Weights of a small image classifier.
Model: 32-pixel images, arch swin, norm rmsnorm, activation reglu, patch size [2, 2], depths [3, 6, 6].
Rows from block 10, named by matrix and row number. Each number is 128 + 32 x the weight over its row's rms, rounded and kept within 0 to 255. All counts start at 0. Numbers have three digits each. After the name is the row's rms in percent of the matrix's.
# proj: window attention output (model.blocks.10.attn.proj.weight, 256x256), inputs 128-255
proj.80 098:133126139179158106136133134134196143092104078108149084134200096133144104086076138097108167091119124126144123135125117093112151105145086068201135075078091195147188098125180149186156139132146089165184136197155134171123165069104097207116124136124137102138122118138113119133123132103136158079125126082141136128192139156093181161152088145141176144106133164183123093070177095105163136118133
proj.81 092:141126191119074174117124159157159095115144100159047109085100154092125148094077068137156099111142164155134068144126113131141182119099128177118154141117077113110107195138039134105122080127155137106114159126069100134193140129166142114114133133135167170133183131152136169104128161116091183153119188120119152116137087154105159166113177112144136129156057125106110196106171150112149132149084
proj.82 107:124155124118126124172123130153158118116143088128127101155117118143110113113127180096107126132146125089147145145150118124131108078119079126116102069152099161147113127189139120093092098104131114107111127137065127084121132195125164083098122182115118128150143146177112146110174153167057138116144148132152158103102109130120070126076208097102072151141137124090124167164171157107092100116153
proj.83 095:138072131163068155118160080173101126115164139124103124087094114146136150091120079084128121144143121121168069101074148113085183175056059150167149133126096134172138145140148105172128136127090122150128140153154116167139104064126104176079157077101163094109171119170170135135172097174149140157140125095106159140152156180135103163168100125135132140222142110119107150188168153189119109076108
proj.84 094:111194135117094143101149141116102116100139166176111189191149128112108207116130179131151072120142137116089154120131166189157044102111173109171161114120172109151120132149080107117148086140153104153122104105058172090137096245195108090123112172094139117111106119148144146130146142120136154119137104108093115126173115136136147167131100127094124160168100110150125133148093163102066105151178
proj.85 099:172134111144178075123083163157143137124191187084136135201103094140147118146094103117141135118075094146156184118154108130087130193149169138245140129139104069138167146151087121134161143089085133100091114108133137085123087116128123081079118135104160118130107079136135091160109113126123153187157134111183141113135084155137152139167113129053119152183100079160104140112114140168166141101077
proj.86 107:108118153130100104096105104164138119132149132102139177133117118136121065102121102075164127128145080117089154160147116104149168125146055128134142144108101124086142098124145112092133150131145144158043142067201148163157136129147194158116090160120128078132085146161153125138146111090111123085080140106117082119159103107135129200130114125160147153106161095120116103159155100112120111122105
proj.87 105:130140147084130172155121139111125110123111118196106135102116125126132128144120184129102159168086105099155111131085041123141119093136124107083144142167116099106134144109121119132138075124158137125140172095173056115107101115158071164135142098167121111127105112148128111175140139146096161076162142100110124139100105111100167109093154145146140159177090143093117133149111064135131145187118
proj.88 098:086162120081104160115125162142042088091185139141142195070129141114130148118164156140123087146153121178137136137127162149146050110133115128097117141123134108110111144155091082173164086105084129130139133154109202171126148163139087126159157068091093128172138123103130135112193132150154071248130123155104133119158128105129132130058073128121070113096129212098110105133120145119129079120152
proj.89 107:161140130129106118218153180115104148118078179223072138177111124142121186134152083133064111103094122044141138171089093105149053137097123125138108154163158087106109169103117133164170113137151107148149142085131137172109113108117137086153149126152178119069113130164101133114160142204084136130145126128099153119096182112158124124120158080123177089072117090126067144152133149132123119105141
proj.90 098:109149122112119170131141135210131081137219113157144155122131097141152104093045142151156097063187126078136117199142114123114111200104131125132081210123124108120181130115151031180113116107139143090109116152092137116131117124135111193105161102132146124107101128139147132098125100135091157127105162100101122147137102134090149118156125089086103117123154206110131116115088166072111100234103
proj.91 104:121079104096059126143113107158118162088147199147148100160093135128105106134160140098131130054069075132141068186129077106123079094138064153136117093125099150143107141187144116149141162112123140149120157128098149116152119147139121091091081106111148106104155129135149180106122113149129149147121145123176169092153130163148164200113093121087152084190087144153101159126151083198078089142079
proj.92 107:147161170125129187121132140081138080162111111099103086128141194109124175146092139092090134118130152151124116083159088136147167139141076127146183128090163077073140141112149117155158054122126175113157093105083132152178099082058080146117105153129128182144153121121130127111112092139118086117140092188094163129130148126169074154195158103087141122104118108090165083128104173162161136124146
proj.93 107:174111098165110146103127077045145124160156111111127148088102149101184133108103105137190108138153102099121088148125144146100133092180192071087148113136112110104191165106114166131188107096128107166190127102143075190171130116085064188157164217170164142177171104173076140150134095110129132124145125159095147090112158133103131120219141046139139116128177116178105148144131136082123172074123
proj.94 101:070140130140125143121117120125161118134094078169106123099091147128110133150183125102147149133090123122106114144146191119160120122081153131136183141138116104165115198179111161156123076100147158134112134186171047138139115137138128151166089161148149110127186110123113123154089086146109132105126156154170184112042122140119150120160198161157096096118095138068124151096086090128112175154165
proj.95 107:045163141127178079145107180177139127116125140149126128090072058158170123131059123136120115156178112141092151135145086100030157071165128152135113173154130084109154151113109095166028125115141100114159179074103146136152164116028182156126112085156162152155169100167104154081072055089183109112119101152112112112080219079193121105137160125115145115123148115061162088115129147112176162130137
proj.96 097:094134097093116121048140145200216150107137137176165136186128181155117101132123095099106138096096134091115106121112075092182163098099134098116149151128130160135114164150172153131161109112147099106141111094142067144109161109145065138113112202108117115114153127139115117120157133131057144125112113134117168090081136119133074104107126073157165114151152114127129165067096092159140156069127
proj.97 100:101149079090128120139120166197141093139203149087055147156104124154169039060150152055132056141097152018125214100161121104139140150142141107193110119155130069124117079107117123136107127131133107087101080127170130135085064155154136114087128140172094196122100111079133085092184120129102138149056115129184104093138067104128075082076130157136136107107143151120163134055169154147090143185112
proj.98 101:116218123099121110083126096101144100150184086105111134152127129114136130184092147155152102094172068114099222124144128098179099125177168105097127182121094131120138126129116092142149160092136203072138065122061138111116121138094107079115104071132140109139133143171117123102163127124113143163146135096135110177079144136042105122105156099096116109103183114154127076129197124125129138108116
proj.99 092:136154171081149139102135105145057184134116139163128128205200123115167116148115140189179151062125133168127135137160135170139113134152105148082135131060119146067105150137177159099103172139109105135093086114087155171140162149153123133168080134082097086145146102106118130145143086124118099132108098139160148087113140063083152087120181131106120064088098164120169113112137136080076094174164
proj.100 095:140153139124135100087075169128076111101147070125187091123185059161163124154159103135085112129182153151188077131125157115101154121094120153155153073127149073115075174125066132102194130118113115123180117133177160117137083114122093083200109095117149161105090114142117145128071188152124112073139077063144118086134183066088099105111101177090114131144178121157064089107104157117192105113134
proj.101 094:150136148139159127191128122180137123146134109142140124071187120108112177194127152136158151173127157112130141142155116090123081178137143141111106103130075140136128168129130128123054127151128173122116140216136134128123118128148145089152140115190093149100179180102132137107164120132178162146057143113167113105100087150171114149140117096057103143118101167092148135100151142115168120175210
proj.102 093:070113135101123133101093087198138108123108139173113226111106121125192086148113065133174120115119158119105123148141191099167156153149121098091140139123097130125150143054100146170125118159114112072145101210059146171143143207201109135144165122146151097109102119142191036155174135132084173153133125145158164124145118161132168187180130152115151071146098136114143133138149165114103107165092
proj.103 097:182103151168142118123119113120161195164098071147137153098135117112081152161164074101063113175148162104140118136129132092083112082149169073118128134091147111222135162070128111118118135138175128085156072082142098174113182115114112157119160148214092093146145117179142096115121126163142123123107090167098079144136098131127176115142131074127105157122135116121124184102189071149130135141138
proj.104 094:199118095107114134078108107161149128115082140112138157226158134134163100100116151077164158075154123129109132122150104111113103129099142147091133089160164127143080109194078141113160043168167167121152136174098135079131128081153163131107096103108188136107105115150161103139130138093024101092079143169179149081073080122138110096152206083119082169109100085052126137150115177160110168106159
proj.105 098:096165115105113155170139152155082106125130148163089100100124141174121112140147131095192114200153139176092133159107149165132126154095114161089084160191127155090133083184145121140104090189181110145141168085134135157095123071182138121194113100123134146096162128181048122088102163109105103124104134072196118089089204103106148075158179096086131192104134168098155084099092153057153165108132
proj.106 100:144112109182162106155115157159112215106176079140159133130096090042108084084141137109116125150150168089148123108149093104079111051127056158143125091139126165141194153102124078118144131176140141133113063152148140133124131137174154112139093145107117166136116126136090138074115153177143113095099137092149175109163110151151151161145149108086128152138192111133148118097165130101120131159091
proj.107 106:115133166067149149179094138160137126088166162138115209112147131119125154140199170072143172080082091156066090091094192088090211199096118146129104051132065109151153131091095140130149149157137100150116144086148154185143110190143110066131120189107136116117146122143111128170141160158164135099124089096093123113085154119075170108122043151100117122105095149142107120110145131098083090122109
proj.108 113:100184096137084120141142139130127155171162124128187097068131112185188130116161104084199116106230107144070144135127117122179124133144160142102163176077095107139126140125090200107132127190145164167165128114120161149121101058117090098099146145167143141121103144194126103165107105140173143107108104154161120149168163125144078064107121075095097134106099149156174106106144140130102108161151
proj.109 098:108124124126103132105182121089185098102108132112134126122181166110104177136130121113062089125086083099094197130116108082172118135146119056147171110114115151151129093128100151150121145145096157117043068143101061081112192083185164087125095192107094106139171113123125112224094151106124179136126134103129173134141160152135150125140139128152163144052182069172122161172117089134110187109115
proj.110 094:142086111136116113091124108147104175176104157061206121138186094119125131081118126157174128167199113140080160086070118108104230077161163152072184162152137129115117124162117151089122174100047106113131090083176135122131127183142097151134102078077103109139164138130144154187118097123094102131102200128099105109138090160083112131101070166158087075147134162134097142147145147139122072137139
proj.111 090:111167090095134074170122112118176124070157127174122144179144143157100146126144171166135113121111097138112158161102110104115063152141189086107154146083197176104162095145089102051100113099175163091108114119127138093087132115169131135145150145145137189116110115158104148073129172121163144114172112143028147116132134148168124082160092109128113134135078116185163117106181149088151143115135
proj.112 104:116134162139098187100151095116179066112109118127118139124143115196122144175133100092100117130184115129108127134124150152108103129141121080121110103129122187151160185077117112176116116124149187126111130150126132175138116161121177116143161123200117148074106112156144101127168159115132147157167138158111156153138172145122130104142130159067083124075148081142111116152173178080164099180106
proj.113 102:153139124134178144212137148048108134131086156188109138158126120108137173104107140211117117146176149132109146073100092146152089082109204115112136097116200147084157135195124157109143154121115154124072040058092155140101131136075138118149129127126111141133068122144159093122077070180180109186093132128107102086132164109074113097132091133130174102102141115143060184149121117069118133125102
proj.114 099:176135114168091116077091105121115140123155150147149124157160163115127128118170158137117130112083107079147111088131094205100154169086142127117088122174112181141118068147141064124099132132090072110131139162151124102081162146082131098126132160130100121175115120092106148175159130115126169146170113160150145108077125112099124137123135138173134099054152131148174132133088144127157149053155
proj.115 106:058197116107120144185119123167090099150216158151110152166072107108162178173169143139115096137188197123121145178134075134112154132095179155123140078130097108194095194080138066180123165135074196141120117117095107140182150110161130160147132128115126117076162136113114082113204119120124131130118187134136161152093108118060109142144136168172102134186126134137142112136110152110085086147132
proj.116 105:091162158134128101139167160161145178106176065144167091150155153127138145129103134099183144129105120120175080148132098129123142164125129180145191113059125192136129117204127107115131105111121097131166094095142130130065058152113118112178096108116202153138183126097087158118115100148133091096129074131136124112095129066113096143127133126178110178172100198149127104117127122111160193103137
proj.117 097:100129207110162105089147108164115090203127126184097061149087164085123101105184136142141140154166080127179097150081107068154132176154069124100164153154119106125126150150145059133139076075135127163112100173073143175169075135180095147162111102170155134154109162056103064118166112166053122104131175188089116144114133103147114176102137190163139133087161074106094107127177182149123127157153
proj.118 093:117084173100116128121134104143134133116053048134087108153147182112139135122103119144134145073128182115095074091116145145119164136118071102113099149115193140140152138094142157101115123127152082128135115164139174115132135145169072130122102109150125115105108152104151141177104149112121097062103109163132144114110102071131146110056126218148171091088167094133076136127148124127092116092169
proj.119 101:137170112120079177111071117142123113100192130100108167183138106079158131100149088079151115144164115154080192111139142144122147138078153095109078136127108112089092101118127099152131098120065140132142102118123105157163168141182063172076152110099147186115077129145119087107162139103119091138100174113115100120190069155105186093148082153157137162141062122133127098131202166136048118208138
proj.120 098:120184158152096116172148120091091139093066100135080085166107106113155154118160136201089115161181119111181187162124137144170117161138162082174123167102157136127097155111125156152109169116129193116174151110080052133171194090105176152151128118081105168150160137066157139182135129144133144114136117147101090192095140129180171098174138090143170114123108097125164075155160128155122167098178
proj.121 103:146151164156149103091131039129109125088139133121166100095168089157129179136103151134134143159177127119179122090155121113117115150069162139119098100134100142078156185189153089147077124119144125145130122059094147111121128172098147065115117141103082137136077131123147154132129130129104173156131090138096137188076139111111079110068122120066154183027080104138133183133067148090147192150143
proj.122 095:189164113099128172126127108155138122140173168135094151145153099113157146148169151099172165093130148141124127180158120111177124183189110143107088129105076087128093097104221108144156174109132110082112124123070139130132144160131087066109051125126128129160145170098146114135175092123078181150136136150110171145077075116185122111078175159144133092134113148155126122102066138165100120160155
proj.123 093:138034189117185075083072141119112093082113175120055157145159125162141098130169112133138155136173155093079145179134135166162137114200146083093106127142111232157132103060108121151098131114157155134080129200105149098104162120143138086122156145157110089118126153132111129132164139147148109105120126144078100092095156122155121119165100173145100139148095129141139148116095138147130173109142
proj.124 102:067140119091103081077101149122067071122135159223060090138131109181118147172090137148172129083146172088082130177189088153144117180161132096158085162127144113063132122113162136087124162148152109100168119088122157120178124152160132162106117127146069113084146141081128149156134147124145135124133087103065098154148118070179118120117170117098113129122139127118169138113104168134089121110157
proj.125 103:104164106141121148157098178155153115158148122083052097170121149122137151119106148141104121177183166134102131154089181141196113102153138115101198210134176150127124181134040131115158111152188184153176159119104136122098184138124102156131176086121128089136105142156107147122180153097089128156142114148103148106108183173122085150188137170088094073162148122148132083125161174165083118101148
proj.126 092:121185175140053171130118124203146124128170129187023139149102132115167078160137122136114110104145115170119056174135144120247136159090115124151117157180115092163156118122149138118143171144102125186102133135129088127134140113156132096121165145140092097112133155132146141142097112132136148111124167153142117132124135140130095142187138084150121183098119093147130145145099147095118078188065
proj.127 087:121175099120129168126150164109112086072109149152052181155132151133118141085113165175130077084157031118127207095074098104155120130158125113173157119142090159059133102071083133113129123095110159148127107135077091094173049163145135138106114150176139145118121119114146127048118120136115157135159172117139157139148171170122081125138153128119132070165146158137119125107134119090147067208158
proj.128 109:147130113146154130138142125144135180086166119172131090130115078091116079145105154148116128101128129119131057169106107133133144108159058151126120171084124165163123122082203036150155144059087032152126107075099117099126126127092164112128116174089159113114127170123141206140132175133121179097099120114165123146089179176114052093127182123121071148134130140138114149122079138150178107159156
proj.129 092:130191127077126119104150133152159172179153143139162152169134119138126088123082170145173131075135173136092128114120107108171127085157135109051201100175145168100089155155124138142078109114157177137109087131130099084098070116086120107166141124100123120130117123137136123231121147170115163130140142155130146122104120113099088067150144103126079131136150149130111157094125084158087195083128